Rows from block 7 of the image encoder, named by matrix and row number. Rows with one number belong to one channel. Each number is 128 + 24 x the weight over its row's rms, rounded and kept within 0 to 255. All counts start at 0. Numbers have three digits each. After the name is the row's rms in percent of the matrix's.
# convs0: first 3x3 conv (encoder.blocks.7.convs.0.weight, 96x96x3x3), inputs 64-79, a 3x3 kernel for each
# convs1: second 3x3 conv (encoder.blocks.7.convs.1.weight, 96x96x3x3, transposed), outputs 64-79, a 3x3 kernel for each
convs0.47 105:122140108134117146088129181133160172153152117104118105128142122102137141127106113116138146167122100133110108168127115138134169156163110101100082076149142129131140152125121122100135075090125109132065104143152123129075111125150124119073085078147127107120101112080161114133131115118132107113145115178108157169102137165123123095123114107133116162123113099124144127151083124066142124107144093122098144126164098109146155157134132106145133
convs0.48 098:145140146082135116112107138101120139092097095126131122147086161108146125133137175142167059097074080139176150096145165131146108121106094116165099161147147133146153156118132124125124094147153134146117130100096108117095106107131082125138148129102105119102173167164123128136121104122138145098137148144110151098126146106118117144144099141123141131138120133102128132165158096126140149119109125120129124134104105121171077149130118129102171
convs0.49 089:108126166137123135128088105125139158127117114110155165078131114151078125138119121118125106115141094092102091095159153093119148121100138158120130129104131098137127132156143098084172137107187119097112132136081154113136132167158109113105105125145164134159145168135153101112132117113140117140133114152189166122117169100162169130134122143099120159119123104129120090135091098126145080095106141140112171134130130166122154161171134159128122
convs0.50 106:149153120128130103131125107167128111093099143099112114168155097167148119118124140120155140098160107126153108093136193074118119119129104109122127160117122096119091106108130133151133106143098112104110108154122083129136182086132114156152115163157129126156106118086140152157097153122138132116107156165080203143150132153106106140116105134090147139126120163119162175100136114131134143080181069149184137151164083115101136156105169108160115
convs0.51 083:149134131124129103126102172080088124129108135131116115158115139122135147183167144110073130138139145147152141141146068148121130138130128127109120109122097120118112133128131129135121117145143167091089181131087154125152120135174156120121090088079135088119123138150160116117135193179114134167122169089104119153161117159141129068079134152132105104129113105120137147122138163153079127086080152102091140099066116149228087184113099137183084
convs0.52 098:113106104162136110114126137110161088136144103069115129161124121170136134091114150193117126073168120118088137156114099145142120160119133140139143138160130158148139107143153115103152115139135169121150125153132149095139167135112107088141098130132146094142141140165149116083104083136091193111145076109100096119094077150120148091125128115093117205127114137117128115126120109137119133162135099104121172096149153102137135119141086085139115
convs0.53 115:138179141134127115141133120166121136127145120100135119141131146126128093111097138181116128110076135101123133113132128172113071109148131116134153148182150120154153091148143130106123117124123091151107116161130206128119167165133122152080136112126136136132116130137170115126159123133138127131135147131118099088108137102145132095153086134103126147131131143120171132135109086092112156128058159109116157139106138117091147101164114072129124
convs0.54 103:110151155129122146129111120188102109185086066110089103111175131153108123111141153133159086179113111137171109149122132119140128166111166142139105138129144114131134112179145154105132176142121143140138067090098127143120152179150154123072143117133168134116104121083116111129151152169121127078114150117124127144128125107130162177082123070128146095152141150113080134101115144144157141186109154090115145123129117161108125134134156140138151
convs0.55 082:114145125109118131115113110122142170126111141143099129115068150100121122114090109169113148111105141141097137146116100127113079098127122140151137104119109111089114105158140121138135102153145145163189088135126093088152141140138131107148117103128137136103112129103129141116142113095101115113112107109114079177111134119086100125135082130137133114149125094118125119117119098111115158120158145119100151107155134140104108101182126119160147
convs0.56 100:124146104133138131129117132102149080177091152132140096142151142109132121134085128105127134141063160123109098146133097119167100113124129093132150089160108121099136140159144120137175130101109054151140078115147130137088140101119149092121139149111117142136129128135140090090123129113095158137123109131086110145143160132103137136118186133137162089133137138106164127072149143143136102118157136128160123114098176119150118137149148102144188
convs0.57 110:137094146154140113103160146142150090086139169154140157120126098142125117107129158181141119089111167120092123163124106103099086121135107137112156135147105134112140145151147178140106164138138089112132121139155194093140198171133137100172097100183149105103150123121139138080168119078137144160137136127175136118157167146111119101148114140107135165094132078171117123184061134165160085140091131091159129102139122116120124134133158090128131
convs0.58 122:099130116172131132130138128160123113142157156101130092150104133122112106109123143106142171149121164047125149153159089096152118098179165114110133155137093142155092115122092112095140128127147072160122167164137145156137153076119141118135156128133150128111139158147155169117126099104128148151143152188162111060174146108127118135100159111120179129110105114092128158111121104107134142103096121149112153105127116166124140109119093095089111
convs0.59 103:111134118104085147113156147099084086121073148147171227097144154135149125138121148112135133128073157126121090112079115113187101141119097148117175120125127121079158134133160107119150131181142139118155096046145155189203147133156149118111133148109172117140152150109128142145138097114136124132114139114160131149084113111175153127112139134149112095082147160115105161153127133121116168138126091132106168111160083094116097125147127087149097
convs0.60 093:125121121134146140130130145108127143098091087149114129131124131133123127133128157107127133153083111092099144125135128117113130131124121113128112136161119137126101091120126156120135148080142117147129122110131132131094164110163118130113158138084137127106146124137119127077138155140098110148153162137071210134176111111105117118116095127124069148108134155138128144167155116131105129138189138127142085148143118118134122114156128160074102
convs0.61 105:138134117113119110133113114117149117100126137124118105100089145106109165123132135140144167107107157124088120124121149108092160138123132116119170124110140111114128116131111175129144156091089096134122134121127086132125123162096130151149161094162146143105149136139105104170153097129134150098150075137159118150113150103148109079123151142154165096159117114134117100109134153161147113092137132090102093121134133110109153100152130137137127
convs0.62 111:169065128134093149136119125134138132095138114136136090108149136112136118134093118172163106115102120130158100121133131152137138139110170160103138129109111150173157128165151179132135105100108100109158073097154130115099144106166186159126104178127127111125111124131134109115132163120107211112160110102108151107130133119106101120117126142129163084082151160125129134134121141106145170128102179109088130123128150112137168131119129137165117
convs0.63 089:113108122110107143103110114118093107154134147126120115151167121119124137134138126137145097112103093152134073137136136144132127116149062090171106155150112136158108131131184112152122099120176125097062095111108148114113128193129100114120122111179135149094131143141137112149134089080140116145127146080141093154168120149102124147085103143147154146159109142159144109153122132115141137163112160121145087140148168133140126157115146160134175
convs0.64 109:105132141156114119107121099124174156093124179117105161121124106102115125160134159124083096117123174145102151120115131110116115131126068116139143106127123080123119151196123132124130125141114128172156148088118153146100147136115138141127103086132115111139141103111141107097148141198136075131154100132114095132128139116130137086140120106120141130142096178122136129147110134128134122143094096139114085118196113086144143125108154124117137
convs0.65 094:150090133093139146142153157071145166111160205114132080145104124184144114154103139163137145162125069148143125126145120125125153133125181128144141122161140099105158108105090098117154158148180181157119157163169115150099129108131124131125114147114091096136087118107149159123083131094147153141113107097121127115117166170165137152113089132141128089111141128113139093158115119123108103155134088101197093105129120123138129105108112180107077
convs0.66 098:128107117171101137101118126144109091111079109122126170135070120105145164139150188124123087129092136088142196136117114141140142111166134123138100104113123109163103130148119124111098138161114111100079143141171108117100122138083112097126112120091144125124092126077109197158147140108119148147122110140152112108111189139100117092135092100105137126168126178116100134202128116093102100140114137120107115119140196160144132152120110129072194
convs0.67 086:126151093117091135146138094158141116132128077119123133138115147154165166117143122161128123133098102119127159114138165055130124174117124147139168117135164141125115137161146117113137139117145076102167140125102110099116104083144140170118116120120094110123136106107082097122137115136152138129107148151141125188137183176121110157127178147160100094158136107217157109123147144088121149115166081112114117118081101175083104149144088112140155
convs0.68 098:147103069163097102114125149124111132110142164131156150098143161140132152144117146121149137094146131063174092093188194119100101086132106100110155158139193127098109126105148124134136105128102100104140116168149103103115120136103128147124135133151110176089100111138119178109141148138123127151135116131102144106135123105140145169100129099121136166136160119075188133113112148112147146072108133110123165166130105145112108126160074100126157
convs0.69 110:128172098085158128126117167193114131140104097142142096148092107110133122106153159187129157150048144122118147148100116064145122105126140117136142144164114155130099125137122137148143148139128123128102132149162116144140173120113176101124163098159114100140071171091158152177128121114175116098128135157129149121126142174108135132105113103113137135144123128133133097131139108134143169077127118087129166132124107102146181104101117106118108
convs0.70 115:127119128105144154094124133155150107138110091141108117106152130140088156107151151117096144110087124152110161140164080129137120136139114118104103128123128086125092147137110139106146136123137087092134087131075127113149159201125107100098120144135154131118109118136142139133141105104100090165152097155124119157119174105129136111133145146133096124145172149125129088166146144147119129092072161106067132155165147117118143116167088122102096
convs0.71 089:125088106098169126090141092118094111119128145142119138153098108132108120090103120155154115091112109106116181113127162124091133079120127135132102139126119091122163110115131109111145093117136087115146104134157123123117118126059139089088081153110122101128172128078122146165188165172163162133112149099172094129148177181152145115122139116148140103162119114108101118116115107144120160190070092115108110114159130177106122134116138133136102
convs0.72 104:161092146126129118129150133131103110139129132149132151121115131139107122118140153094147093088089129125125139151132141116092131124137118128127152139128096096127126115138129100103126139161132110138117103136126146099106096121184129109137181129096104149149132132100152133146147136126069135076168141156137162088088138178151080118094161097104164087142133116106126133140090161157119166142124128112149134107109114126143146097132118115105103
convs0.73 116:139100138108180126155132125127141110122135154130109163106151160120135144121123161156147111114129092150151106126178122116104131139127050105122108180132102133087147104161136126127112148151148135112119145116131117072104133132125088172121154150115106113150137093109134127143102195144094110111127139161108108138163145122106151098145105150107118118092157136126140147171137112156174109171089170143082118102123084101141128140106093087127178
convs0.74 093:155105136106137123123100094094088180112057140137171110117141138055141150129135144127125141132160156111113120139165097129128108125107138150129127155125121142128110114182147142106098167101121081134142099128154109167129149115163093123159109127132138130118105118152117098128102126117092146119108108122136120077136175127154134132118141189091123160136126128135110104126138077167204131140125132160087101131094195130071118123109126123102132
convs0.75 099:110119111147125162094115123113087163135090133161157104165134091115153122139140163077132082137106103118083115145190118116169126123104162128112137107106152152159141152114139116119129182083115132139138130094163159104105116113128117177141130132110135115121164123116132147164180145144068093090102093146125170117107110106092121122159088128125093131137145135143155089172124108145165135154149074147134156105091129105086136157146127155146065
convs0.76 088:075100043115157132150116119116113136123167118143087114099121119121142154170103146115141149156117166101166150132107133138139113155126116112104118101139121110095103121135140075148159146137084087098115113098114172113107132136081130120140134124116130157161136087110110128123108096114081121115114127138100129116114152115095108087120111137099125095135129085156150124153137095127115127115151117103135145111189088120080146115138112109131118
convs0.77 094:130098098125091135144158139100131140148119120163131168101110112127146110096120119119147148089136128063124153155106144114147116135121151107125135137120131090130110123148098112092153094135128111159143161126179112121088122080107124124102174126112110143166135126104122153155156101085165136120191135133098070123139167080153137153075142175182142139165155117101146095115125150181173165122112171182105089160102109140123144123114098101114122
convs0.78 097:125113132095098156119114149073116132123098119135119122136146105153126123119102148126090132115147139109158163138116112158111126100116109112157120124117131165134124160135094148072118152132128109153127102128131125129136119132122136106126113201112104116137124124102098083142130144142141126132108111094093107168164160134114138110079151173085138118122118148156117178079123140096130145161109117156097139110092169114117113100147136075148147
convs0.79 091:101130137119113157120102149138138168120135090127078171187149112159094140117105096104196123117119090152167146100117106146146118160106126151121127137112083105099149077064141164129116104138120123108154130135138102120149137126109152151070101163116130115148111069124119149125123170110136134132128159150147105067148102102123120113120113149109149128103125172135158129152131096110099101126131141108089161111099154120107135109129147149143089
convs0.80 087:102118106130087074154093145084080152114191137087125149135126124133120144130170102143132136090136105145138131113094088137157177059145098097121129170215124126142132139118092116117146111129126117143129147126141100117106156115109112130146107120133108130116102108123147127126098113114122130182138109111181123156137168111099119161114130064111177111118107131106125163103126152095132139130113117128140146071129133116143136115095146080130148
convs0.81 104:104143141162124107138131128082154156170092117156161090126138129126081128138117109100112145058159095101198096144066134099070163130130162146140107140128125133109104167108159103159099119144137123138170106108160113128094135142170150129138135163113117169096144135133121110125140151100133180144188115138139091084132124128142136109101139182095151095128123097147133132155105100135199179126122148132164135137137132098173171139153133103110132
convs0.82 107:141121136136147172132129108143122124162134099115139067144139080154150127113152115136066144154122098095187095147126117130147112138097157109158121121152120095154133152135096172140120138135127078141127118127175101154117167121162089141138063171127172105098139098139068161124113153160102138150116125146121097162113132141119129117103131135131137132129127111141155140141153090115154157160094136142114124125120117097132133089132107127120152
convs0.83 088:135099111091159102143129124103139131107101127080129139172120149092157119094133146129104154140141095114112134113078111111120116105081124125117097141127147130131089098134118165089145183100123117107162151113143158063154124124142113128115086096125102139112142140134153091126137191123117136122142128146127125111119146157117142162080133126145093137146105138195076134136138109133070158118130132101113157160105144152130140173136072148136117
convs0.84 092:095127109168134138122138164125151120123070149171161148176125123082086118128151098120096121106158143198134121106134127074142193112111102138111170115118098126112116143147154140140162131107155118177132122138139081156098133136122122094176151111130144127136133144150140122151134105175138096154152125133118108152126113113108086108154159110141127135132142088168144113127127099120108141133178124155122083131067110104142092150180154154134192
convs0.85 096:134132129126128147144145135143152147157077097137112133129102126140161131143075162132158113188121084166079108107136121183110140166150104122130106120091155131124141155115140146143116179146122128154138109143108108147155136076162133135092175127118117161146110079122143112150126103137117171135118125092132166140128093153145136154093102112163140131132133137167064152171107083116114114137138163117088130131097131089134135102105120111159150
convs0.86 104:139140105112138115158113132143175132082163158136125106129122133128128124134106157131139122097135113168103143128112081136159121097121145126145165132116091080161147115104136096109153105120146133134139161157120105108125143140121130120141147134134112160156153112116124116129123132138157113185064153176153157107132166071119160131114112144148124141200129096101126139137114098134132155138151112108123122095137099090122174131146090151118154
convs0.87 092:148110132102172121127132103150178158088108133136143103127120128116136125136134130165120149114124120159115105164143135118096142146114144112151138151141140128128163133115126165166153183134131179136163075125147094125117105085095081112141104100173132149119168158135102115109155119121121106086135160118138115158107116148130090139112144149138125143135122110115117101077131121093131129141143150112146113115112115124149164148114120127145097
convs0.88 076:100105107120101095125090088071095072072135083048145177117176148109110127104117157136098073081102091125131151140073151149137123116124106131147132080143112067105132142118099105120099111061143133131119152155120091101092134107125138110125105087094145136134161112143113160149101150109127095137151161124088087106136123134157125114134127166120121137121149148099108099140100134112124167099133132126076128176088119169104113128107136144136121
convs0.89 098:106121147137143119121141126099121155107111134126129144154147125155129155132113168119166088106129134171146114189134118076122127156138119110107128120135131096113169114124127159142120118152130099087163142105114170100083082124140100084133127115137094134134128192144114136119119138136105119120090131157161184115164140134081106119114110154144100178146126099071115109123105122126108119131120153104145105113104127117150145103103179188070134
convs0.90 103:132123119160140109134141123129101127108106126192126115141167130146113129118091150112113194118105176149098141114141161128114157113103128160117149080135073118119138120121119125123135176140110120137117146132136111115128091103164107159173157123110128060137106132150124138083140142125156126122156121152136174120166150091120114131108124129112139140117180188105180110052155144080134097107156121133167123079128095105118096154080121120118148
convs0.91 109:136110133097155154102119142116194110115145079141107153137105125138128109132159086100141152106131097115140118094105103115170131134166152130151125132103112087098165143101134130128122112141129129145107112134150105157109117107164115135164143166132143111143138112127170140113128177099144135158128129087162141128127130110152167132128151112153184102131128123153154113139108090096132134180109144155104091124125134113150150090101157166157149
convs0.92 089:119163149143133130122088121195115117159111147134110122126082135102128094132117150158122109144152122135111102124112105146080150102130122122118101120109141146130112155129127141143102120168123067115121126107111108138091108168115103116107079108091121144162159182117136147118127125155125137106116116109116115109140141109121139107124148113121132113129124154151085129141138124103094147126088093189147094109101151165196112101114085097117151
convs0.93 114:151117104112112161168186149096170110102106132151116097131127159096129195129127120131141119121146115115162142148155138069099110132088176106175120116158149108140156135103144112135135107138123112149116138137165097091139132152090125176124149163171138166109125109103124103147137080174137127167113101138121154158158085164112146101094157149097158098143131134152157128137115146139141126129132125107102175136106100113093121142127124134162124
convs1.47 104:128127080146106136105127109085084103151130108152146089119113156142119156118166098136119110119163113157122146157109137127092164177117081093138139126137143138155115137128114130085118131151168107139147135116124125175141155173116080114137119129149137148076139154189104153116083062134126123131134110125145136135084160092054181112106122143153122066092154142102161165140139137158112148154121110157125149124131087122157102145126117112136147
convs1.48 092:129132122121110125157126154146117155186122145127125128126115111103157132145112128097107072083078096114144156150087152123165122155150149116141112149115099136128126141108115135137117115113108103121143113069146153113104079084081135121084203115121154126152125132086148114108092149133123149134134076105153083120112153180109136134105119140118112130086137150164149112088175217136158232146121158132133131161119126108130143098106115140140121
convs1.49 097:123100135095189150136134128119131163095153129141124165158123118097118133145099151092124158072098124165150092050112109098087133148109126109117125142111147120118100097150136122125142109083172142106125117111118137138172105155114205136062102107104140139134125108156147089162139146100128126110167102108106125078122121098171157129180148123136134142140108116138125118118112117143133095058123152108117171119140106123144081087141109132162133
convs1.50 099:132148135116123110104095095103147118128134150126101155104110133132101116124122067160115122194113133112139101163090138131137121155126087145130124119118107101158153150129113152126143134114104126101148099177131131129117132126167124097147163090118188083096153117145094094126137128110133146139102139120200149123140081076111124088125126128128122147105194107093134117140100153130126108117153138121135137158116186119136106124150103125128098
convs1.51 098:114088175097107171120126082124150099161142162145139136100107122103133099146114152097145148090088070123072107124147155121130129107097184145128108136165122134123183096139163114128143142122128143157149111112115112139151130134105127178124173139148191111122115140150093108163122107094139116137124141123118127144142135124102108113119129141075116115170064136120137131158131133182190143129077084103081120138099084122113141133111141153135141
convs1.52 091:132128108127069130117112133155123117119134150067094144093120138156099112137130115131105113084161149169078133067127094148094111179153172143117131141136084141169114133102132097115140124120151147106111089163097130106096178147095130128165100132129108166136106116138118149108131134180124112196124148144114118139160164202079104177172134139145086106141126119095155129140152119125088135114148109123129083170170133163161146158107124087121129
convs1.53 110:109119163094123128115116109154122140126115147126123168112124134126103091178214096142120098187118131101119098121139171101141137155124111121135072096112130120127129115146126118147121106145129107179140152143124098094125126108087111173113110164150149103107122115113132105144071146123159131132107117112188115103210104159106106112178143147138102142109112106125105085147105129147163145113090131146107087106113150104134083127122082099168100
convs1.54 102:129117120104162097093090108103135128118155160151116152154092142137139137175151132119088096130144155136114102114098145130104116113178131096164189084095176157115145130099101122153130121136150141177107131125144117097170069125135153122113074098123147169149101109132154122140117133104130125161125176129114104132187126118138120119133133138121130098149103112071105149133182156123131075114102150109114100116108115127129119139100129124113094
convs1.55 101:105106116135131126096144178149135103120079098125091156088161119126128101143092088108160066164177119150150130129097105112152105131119086126102111127126140114112143122152121134121132143148151068087126119125116121047164145190141063146084061055116123092087116121112126123116104157137132140112092111122091176187122164116206110121102123127128132148087129143094154079101147114128122135114122115118127134090118163115127131113105111102096132
convs1.56 107:140123140142128118124124122115134126141121146119146127145120135086157099133087146176113177110111104119080101111132162096087122143113093130135126132128115110156100122133134107118120148144134111100137145112117116115120159153157146159170138128156112108121107140141116094136141106121139131131172088141133121122087091104071081188144144116150120125144130146110144083135069060107102090125147139125142169119141157103093160091127136124131143
convs1.57 108:147121135121078147106152129109111142143106150133124154174119132140082172088108154101157121101117120113144118088127150157117101133128114108104080123142102134146135098137129136127149098131157073089129154168095130072101154146080069117176101154164113183162122162065110097162113143137137121143130128136127146111115116165089110119115169102126148167130093103113196181082132127077115157112165124106138121126113138142113096099119135160128101
convs1.58 106:120118166083121138127139132082127159103116129144144127143131182080095117167145109093148128109184092130099111147085108121086173123165098139139090119149169127128120132088116099130089128106127128117147156086094128154142147107121161106097161165100101082142159137096085169141137122126136108174166135102174133149113104132197154085171125136086104153110157150103134140150115142098112139136134128112148122123184132113178150123129122160138075
convs1.59 102:135121092134093140129155103135162111122099115143142135116122093076116125171159170175109140119093124155106134170173140186134142130119066173130125126116109155130130121160112110147128169134131117111112081082136138119097123112125083140171154158158053134144159098120142123138173144142113110122154104140124111120160127179171161122122124132124097132115130125124127135066151125100137202115138108119152143114125116128092104132131149118125135
convs1.60 094:131109146109162169110113126132126132112117171098153127134140085125110137147141117122118097151093136162107052125125153163086093125131169148124126147081117114125130126130153121122126104138138147116132150127176129133096123190085100118170161119102141135138134086130140154172148089120116114102119074130119091161057162137162097131107125151074155163124211121071112146083103130126134084096152119128126146167137141144104093176160146120111120
convs1.61 097:112121132122128126120101075125104110122134102134133121131153111139120084116169078102092168101151165094126159076121106116141103162109113125131117099116125126127155122151130124130118112127152170067107169168142172111091106159116142144140074131122156107090147137129156127127111085192114169130123158129121163131141136150113146134150101118155146129188115151115129156110136126129158128166123138129105112112147128132103133140131135137114131
convs1.62 102:092178112124105073122131115127111114094116164155099120089128146169145143133102129169103096110145108099130125109134098092140075138116098140100151162099170121069126107114119109144110134148143134146131133105158101134124117037118160110161072092128085132119124130104126117144094114136129150122083113137137102072115128169120116140121115115129116144157099070083181151076131124132103165156130131118127086128142123167086141132098159113136150
convs1.63 092:107134149127131121116139124160137118113152064134144172101110137134094139142103138118140152149145128069117117116115109159157133117172113102133123130132169110122096129161119120123135112120112135117123155130126115105138118086211134130079054112109173153135093177123112141110155145093127142156127111077073135155163175110176169154132105107129127179153122151135107081140097098164110142157164108093098087145160103089124146157097121157117138
convs1.64 112:111114109128097120135094141145133114144122121131149103115134122155156129111152126121124124127119132153140181181119085074105105110088137142117105123093110153196123138106141126120134128149138134127084152171110154109104077158090156153159081145167104139091166086138153127108135126145116136127105121092110131164112166159125170124108147068122157106175086211076122101102190137161060114173105152106127140124084111120129121129143122123150121
convs1.65 096:089122094108114137120166158110136163104127144142105132153114137068082137113163126115141096150128118103154100133070120125144158130126101101081138126113122164103136118124124155125111164142115056097155100157155161158153120188123110119113142117103104094105125143122102157116141096119114145133116113108068114142106129135114169140118155128117146090128122147117150180142176153127133120156103083161107112113137118126092098181100111135109073
convs1.66 103:123163109101110123135137124131102159090088127161152144161099122161143134132107071132135110216137146131130136131137141076125117149126174129131142115129090145117132139131129125132094082160126130100118104099121094168158149132119135136120144069136108123115069091157106133141106127133133123166135112127150120126096137142122113150179118120078127129138179116155134178107146171189120136157135084132152139155103104155094131091104128133124118
convs1.67 087:116136140126120089094119160144118153176126130174144108126121130157151097149156107111121166143084137091092137151123165146117151176073166161129104107129169117106113123119130115128114122126131176116124124181118122167154149151151134099127124125141174134106109121149148112125090157142144154137116108166126130169066157111127100083134118111119134101137133182124156135149178083104111101171171148148132108106123154129145144145126115143107091
convs1.68 101:097165118139092151097126128109109119100101134121132124120116134164104106134148077112110143120138108157113142095104123160176136168094125130131135108154122135156188100132130122122134125136129130157123142105098127129131083122137136125135168145113165092140136109093119164116091095108125087156112091111152132083101116096081121159081177186086108117161110098138166135117081148135167111091143136109157150158159082097138132170146131142118105
convs1.69 107:142115119132125088165135118112128161103100114113140109154099108144072162127164140088155109131179139166092122060151109125059113161153143100116094137121136141113110120132130106137134106114157113140154091109129113144104112146139112188095124167081133172106133134117136093128133148158159109145149147123141108118130119112159117118135116142127131102082135140118126110114153107101130127094127150151127127112138093139147114141114132118147131
convs1.70 111:134123151113088112140150146160134120145135145132107123117120159187086065132140155135122123153124109144129136127161169103115138135123106139102123111106188147103155109165126144091149092115143103152152102119168097166102147092066123136106149125120099141169117122113111117173158175117135125103131088161102080122134151159100107148175136106116081143146063128150135109136151130123146177143130146152121141134144144108115117122111128140145138
convs1.71 100:151135109132120109136128108136112089146137132154184145141107130101111093112135159111161102100062053097101095103125176134138144125097167127161124102147130131141133149087185133100123149134123118120127111088149142150165124127083114141126145079114109065114110174103112149096138104112175149136122103118153171154144109108144122122162128160153122141107119089177144079136154100143128102163139105124136144114137136130147089152108119158112096
convs1.72 101:136103108107128148114132154152133128161121112163124126173099130162159137125122093151134173134139140141062136100078125118134115158137102103179152130109135115104146134136109133140071112120120164147108090080120105136155121151141074146128130140153120152152095146092165139086152143145119120140125155141119068091143136127162122111123126112158109120100133117163118089122171210113111176111109110137136132151129129133113124141116108125090143
convs1.73 103:150086090085084139115089159146096142128136125125112108114164150108140130131160085124083147174149112135133156167176106113160126099102156096179122136153122121147103148153123149124135148105148127153124115119162141114128119185121074081144118185135085179150101136100118083174134102125103109106116153155101134127086105139139182158146125116131131165126148150117125073118130114128109103138167116143124116084117107104105123140178129103116125
convs1.74 103:112122130137143149096108129171184142160179133118105122135134145094093129160113148183142133137094126175140165150157091088141128157096132118142112123123133102115144136093110150101127144079127127114176155098122129131188096098062140095156137158150154104124102115111116113143118140116104102153133122134162146158106110133175098173159105104132101135093129179152147138150139123113149143142115139110109137141121148171112124143122095094074085
convs1.75 099:094100126095104125152146126139141143160153128100149131125137094127176169115134145136142186108114135130086147098141144141177172146137129099128144119095175111123140112114151120094145160116134120153169113155125130123160156114077130102112109154157137140117120123113136193116147156153162115129135143126113112180113141176126101118136134123146125117131094159121132110142128149114115132112128145122153109123121120114105135150143109154157133
convs1.76 091:147101167119127108133098092123090140117118068095089090118140152122112133158147132138070126117082092094100145126138125103134116131140098141096120138135119128124108123124125140129115140114162100115155102132090098089160103127037147098157129100136138094187126140142141134144127137109133127131117097170085085117117105107129115076129166166130122083131117168163155138113126096143134142086141118084122130094093124120116149078100135135141108
convs1.77 097:108136164097130116121138161135133169089158138129127126137085174083084136133149123163123123137127113194107121149121119105121153118168121145147110126116114152153108112126123140121160135118120118092151109171138158108134137141091192109103130158117103229130103137113156130113124171089121091164153126061136124147148148060196146135055140154129126166158092109072105116085138133121149119146157148097184119164145117113133128130085122109137113
convs1.78 095:144129119136095110187084168144064126123163106086126095107188123152123130093137113086115147109149133091122127155091190128113119134129153154126148116117102099127158103130141140135146110144147147102123124135109117108145124136101108122113115146157108141140158126134128160134116154099113128167112133108129119164147106103089118105126090157137184103122105104159166106125106108110139074176155127149130169158135139096132133143126168120150116
convs1.79 088:117124136141121107141133129125148138128162115160155124143131110115152112118123139098083093172145133118107159124113166116143133149131163082160127146178104118149106128116116120130135122158139135074126176139141084168174117153138170109173078087154136119077118123115099125124106102136102118126124167162129175143128083160119136144135109092135155113123155160105127143094131122112105085142149146138135154131117102167147117189147182131155131
convs1.80 084:146088113103104091135160170115073112145114110132154115132134156127139131135115142138163082139132102129173138171122135133077077096169101134124121109101160121120123133146126146110135158141123154131108118063110127111108141140135096128050117125129136112163171133175128127130121111156101133130110138129214070138098175138098135133158122142063098157106099072149161114132110073174124129128134131105125105138150132115128151106140097126116122
convs1.81 102:137115114160154117177145135123125134095126096150105150135148114086157116130092135175125137078134132150134136134124127103153096108146090139171163133119193107129126141120103128143117118096157114154141083104088133174139137120078172147104171100144096090148110114116125153087126108150112114131110108141107148102180111143146092116091123078136108106123138130174155129163164153101145089148125083117166112056105083093123118100144135110113132
convs1.82 103:164084131117071095165159145145174105094141147155156130138157113182147164144159144153077161128125168107165117130152102105117140117131129140135119112146141134126149116141126141129131138130156125150123109112137170102137135079184127069140072116118157115150134123157157119108144116109148143162118150142137109131105085162127079160137119076140096135147087100108090141149120145141077143117103149156139119104143132124167094183107119111101105
convs1.83 091:105135122121153146139152136107187121133112176127117146114142094137141090126129130127147160150141144107068120119132128117110084108121128133105127118135132125157121128134138153148136136114152162151080105133095139146124141076122122096158154123163183117098117150155137153126129167084113178130129144079121113131132090131197144090133100118127072127108173135216134046120167175129149126125117139104085114113113150115141119131165142128119146
convs1.84 090:153106125095147112095089189151144108126104114098139106133132098098126112174120149123100099121130142162121160116145125081089154115189142120134105109141117116095151127148109127133117113133119099112084131146114132162145067182120094140125132115150093116120118144102115130140088127120138105090154152128086135115193104143191142154128129150086155150095145145118098148142153142132105122085125114141118157095128121107135093173170134153128101
convs1.85 088:119134126100127115154130149149106126135074146120132123119126108142152114179131067100132125104148145107114166163111135123106142146153104115152091108121095105135130120147160124154146112146105127148099093058167124125102106148104149146146140156122097198145094133094114157078118125105134129122124147137143144081140134102114157095084117074134162086127099136102162157120129146121181156159136126112114119130164138157142131137114145117075135
convs1.86 100:122117127129140069083121168131140109112137131105120122108166151114121157098145101132087131136164139140115141077131136117181136146112100136123140135112116116163157138143105136110135142143102111147087115126144121169113143171117137107172150091138153121090155115171083088122096140149142125120142078093100126117159152093187090111112130088152155177126105137135111166153131143115136126134112140112131127107113111113120112115136133132156090
convs1.87 102:132136169101115120120120152131081115113100108124146140191162139132135096131121101129105137184194172155126123166153118163097145166126169104146097147122134107141132053106132112136094143135081137095066077132118128103142149136097170136127102083107176114139127094111144149114099094185145158179192150133173168149066125174087126169112140103116095135153136102095097179147126123128132110153121118097096107115089152165132129116087102144103146
convs1.88 092:157139118129099121151115153117144109132132082118112144148139101118129138161103128150161154139137146155127108155118141141150117120116112096172113154118121130118126115106102116122140093157131140145146110080070081114165043112127084144100133072076123125136103158110140128106115180081149181119161107137092097105133124122140103119160138110094133128154146126130098064120157090118103090115108144101084093105156135151135131109114117144141104
convs1.89 088:151118147115085104148129074157150154125109163100113131095083112099145165102156085102108160131162146117087101132076138148108118090083136085139127177127101104125145138152108124152124108089112144128118124116119173144115103175166120121116148086153097165066147148133116111154126130118136114137145175109140125134108118185182142120117145078154132116149107175117086107118133101141083153121145119124111100144171090119127099132106158126134138
convs1.90 097:107150146128156113119175132145149103135144130106153111133144145146099097127120117175155115126190112113121095163070105089142171135108077132166132104137125080110085104105127119128120104137149114115118150103127171125126129155116116074111164075105165096096127125117154128151122115093150114119108135110144083064149105127171136156103108148128147133147163099166100113125134106154150151096115099125162155128139136141127115139155128123106135
convs1.91 102:159130107160088129096133105110183139127124141107119130121118132114086112157113138100103106123170154115134131174175130090116086071149123147118121086179084120138098102136153131115134105141173148138099126153114112109116081099170138130116135152118125143123122112072131156169139112097183120088122107133122104044160099126161172122131137061120103136123153153110106142145136130128110122129145126119131169095140112116137099127136121141150134
convs1.92 092:141150140117117094141145101113120148129104136078109127111097156105159132158148120137123085112107122122163093146159133094133094140115181099103134148118131093139113118124145105158103100117128091130119119114124120190127110106103147157155071114124099152081093078108124128143138173092106130128077157126096166139115143120162155149165105114132141104144142153127118088136140099123138097120169129103147134145127095110138117104114182135144108
convs1.93 102:134078118128122167147141124150123131120130119143124121161147158076106132123092071133102146117138125123109157147128106124141165147168094125139129127158190096130116119117112107135123145122119134086132134148108151129149088132123149092124130094127100151165144104123132134132095092112138155102129130133056144149105067120138127164140125150140123154114153109112125136124109111097145099132111144099120111109176141151073151132145117140144077